config.toml
gain_aug_db = 6
vocab_size = 93
loss = "softmax"
encoder_arch = "crnn"
encoder_bidirectional = false
text_encoder_width = 128
text_encoder_layers = 6
text_encoder_norm_position = "pre"
text_encoder_activation = "swiglu"
beta2 = 0.99
shampoo_beta = 0.99
one_sided = false
grad_clip = 1.0
steps = 1600
final_lr_fraction = 0.05
Rows from block 3 of the audio encoder of a small contrastive audio-text model, named by matrix and row number. Each number is 500 + 40 x the weight over its row's rms, rounded and kept within 0 to 999. All counts start at 0. Numbers have three digits each. After the name is the row's rms in percent of the matrix's.
After each channel's rows are labels from the 100 clips, of 14976, where the channel reaches its highest value: "loudest" is the band of the loudest frequency at the time of the peak; "responds to" is what is common among them. Only what is clearly more common there than usual is listed. The data: synthesised sound scenes: up to three everyday sounds over a background. In brackets: how many of the 100.
# conv: width-5 conv, stride 2 (encoder.blocks.3.conv.weight, 96x96x5, each kernel summed), inputs 0-95

conv.56 075:579529525481559534442515553432512541523516524460508521401491438501506472493435513555474469540485497636454551517589489488508537517490535517432505473409537510483515487476492507457472493531466462451509516459447503464519483438537453529559480578545469507449487534509487488478540549472487463493
loudest: 250 to 500 Hz (44)
responds to: laser zap (49)

conv.60 091:453474504559521516499540528500485462479491465511506455469451497412523463534491546570559491490549517517487572582530531524572539442506506463444469491492543438514435526488490426528511459492499458565501503526482536520499398499498435485528456533502517388552467529446567445467543543518527517511
loudest: 4000 to 8000 Hz (29)
responds to: background: none (68); hammering (61); first sound: hammering (34)

conv.24 108:483504508594508544513478568473477498467534484522490492530518508484583421497451494528485524507480422452494445559537515513493489478489525591511513535545576502499518511520481527504506568621531546559462552466498503495434555511507481500436464513514539420463552494452508417558549534530498458490
loudest: 4000 to 8000 Hz (48)
responds to: background: none (60); coin spinning (39); thin (high-pass) (39)

conv.30 112:524528553509556510515585437454499520511469536449443499441547444494533524506514527573530514487454463543496502496536452468490538548465506529608438560503523468491459487462450430522532449517534523543516552496513443502478526487579438434517470482494511486491489349498475488527518508532476496504
loudest: 2000 to 4000 Hz (44)
responds to: background: none (55); bird chirping (49); beeping (39); first sound: bird chirping (32)

conv.37 099:450537531494472556478454538450579591589527555508588500501476473392483497494479515559494479502548550488462485489479527509510493458428506497477499528491522481508529511497487539486521490504501484496433535567477497546426536534638559556524491509542497553480547477504491508560476495497458446535
loudest: 250 to 500 Hz (52)
responds to: laser zap (36)

conv.12 091:573532563473540498542527493507467491499512450523425477580505493472538577447494470480540454510527492501478515471449503470561549488459479483452512479583502483530552544477542425508461481529431533462500490544499526519462557648467507529527459474568551501544530486570463516501486494461498446462
loudest: 500 to 1000 Hz (82)
responds to: siren (48); first sound: siren (26)

conv.5 109:468559421495473476511547518469492466459579491514526476584501491533550524518466480493492421528550491455495525467507518475524543473425549504475497505507508480417521491450455553458494479500594497521432473495579491465496441560451496438481629509483591469461482515524479490461472481502478491537
loudest: 1000 to 2000 Hz (62)
responds to: background: none (64); hammering (38); beeping (34); first sound: hammering (25)

conv.25 081:494470504536527431533559482474542538474462449508512536552503455462421591512478521477474516486526546470524546543512493540539445478514434483490500495492433556532491569497540436508514516480441466571572479453498410549532555480555476581505519502484506442479505507542532548596474569513506495478
loudest: 500 to 1000 Hz (57); 1000 to 2000 Hz (36)
responds to: siren (45)

conv.28 093:484499464513507500519461458460574513517479493525483515529521458482615431449528549561499453493555518544473529485489456475564563482509524613431490474574519536464477496519444493511520496470466480452495462518418495462473469536521531436466427492526460493433482556575462550491474474511467476553
loudest: 250 to 500 Hz (50)
responds to: laser zap (53); first sound: laser zap (33); thin (high-pass) (28)

conv.63 078:419521539538542514512575483542468524510499514500484468572502575434486564530455585498458553487521487429546477523481486547491541466453562453422534458460447530520467499511537495520437490505476455443459504516491513482454530460489428502527486489515450483544464488558494529623485495538446456518
loudest: 500 to 1000 Hz (53)
responds to: siren (42)

conv.79 098:515476457556482474514433508437518474520543521445496556483583502550465546499513447499505453509428574495466523508468537547480477495484457431493500515446426489473478449521477453564545529549467528510490463540448534455420462553437492547415501462479409495493515416446474494543501520493508465499
loudest: 500 to 1000 Hz (67)
responds to: background: none (46); crying baby (39)

conv.84 105:536497417425488482523477459429501481519496479444457500518504568512528442446518472545515520501414507491479456511528488510441533472487523443413551456506484501529561483497527522474445462434465516436532471454493545462486563555461466550484488461494592501606512500460434541517473481471482443518
loudest: 500 to 1000 Hz (81)
responds to: background: none (56); meowing (38); doorbell (32)

conv.1 102:479510603503486537491525499466589546592464482460556549549470501509580510494483478468556522510510415482513507479482489523457439455601503457466411493500516524534497571490520507523532509449529517464537497488431475549516522554529474467490490554465422514530470548527566478505432502473496551499
loudest: 500 to 1000 Hz (47)
responds to: laser zap (56); background: none (46); first sound: laser zap (35)

conv.45 087:587456523520544429514486479493530570423463471443506489462438516486510508460459492541563576442520468466514520492413455497547506509466499554513490536544497536485552500526518563532442464528508439549531559448484445509460502475520442502458468514494513447516498482581522473532506478405525560563
loudest: 500 to 1000 Hz (58)
responds to: background: none (51)

conv.76 090:522449551503462482471583454443444590485456568565589486548478503475512536543481524523531520545504487456464456445522519489482455523473533467484484508512498526522478521488459512484502483462521445496595451445405409585481526525503522447526487488482553476515455489546495525534495537450428539505
loudest: 500 to 1000 Hz (84)
responds to: background: none (45); siren (44); water drop (28)

conv.22 077:501506577464492465500529485432570447479524532480464474534460519506535535574455496497439452484559589583436496424472491517477469541418514569500549510539439493454521500446462535515536520462510514486530508467438517459483512541582535467522487530455524549444532545548499503547495567483503547517
loudest: 250 to 500 Hz (40)
responds to: background: none (50); laser zap (32)

conv.10 110:511481502507578454575507493535563576555468560466507457561539477499501486484459522544568509595567450490489489517506458512547517543467512558522480477523550517535543445586473528489524439511493503551479570478625485491523478544505545468516511520481488538499468534512541552482512450537478550441
loudest: 500 to 1000 Hz (57)
responds to: crying baby (30)

conv.19 112:453481465473449550446467489587518532499550528470506500473550572430444478540506526507579470589635442481459468490546520496526478541470558543543429461520474572467542477509501502516479578487503472478482514516554524500463458459507528449532482533461471486505513476437469512445483480532453494506
loudest: 1000 to 2000 Hz (63)
responds to: crying baby (42); car horn (36)

conv.77 110:496525478521485466454562527512471421431568521465445509477527487545503584519518467473521549412507413470519495496548489511497424499517496496521499471447463516519437508493504521464486484468490424477511487469406513532594529499493439442580498435546512518471523440520460520539538487414542518491
loudest: 500 to 1000 Hz (68)
responds to: siren (51); first sound: siren (26)

conv.32 095:496481544455520489505526573562459523464500528499506435499509498486470548533477487471544466519495512516547485476469576526500515516533464552553479498496526431477508542455505434516401529553476485470476508570503465464512500531458541507424533482499553473495591608493580524410461462507592465510
loudest: 2000 to 4000 Hz (41)
responds to: background: none (51); bird chirping (28)

conv.36 111:411496531541507538504554442490538520561520551504512536574507501477510490487499501551484525564519467506508580512482517547453435457564533490434470478482536497510458468515472523487462511507507451468558416407472502565532483493480483441577552563515558534537467474441546574524479442479450500470
loudest: 250 to 500 Hz (83)
responds to: laser zap (89); first sound: laser zap (58)

conv.41 096:402479493527540535435497579444514506508420486460509562515422548490583485588503494447534540502474469443518520490495458483516466468586447508551459445498535516485488485442491515485493482472550573462540488520463472538457549560536471490505493512442413514515511495557498515529484492430544469515
loudest: 500 to 1000 Hz (68)
responds to: laser zap (59); background: none (51); first sound: laser zap (40); siren (26)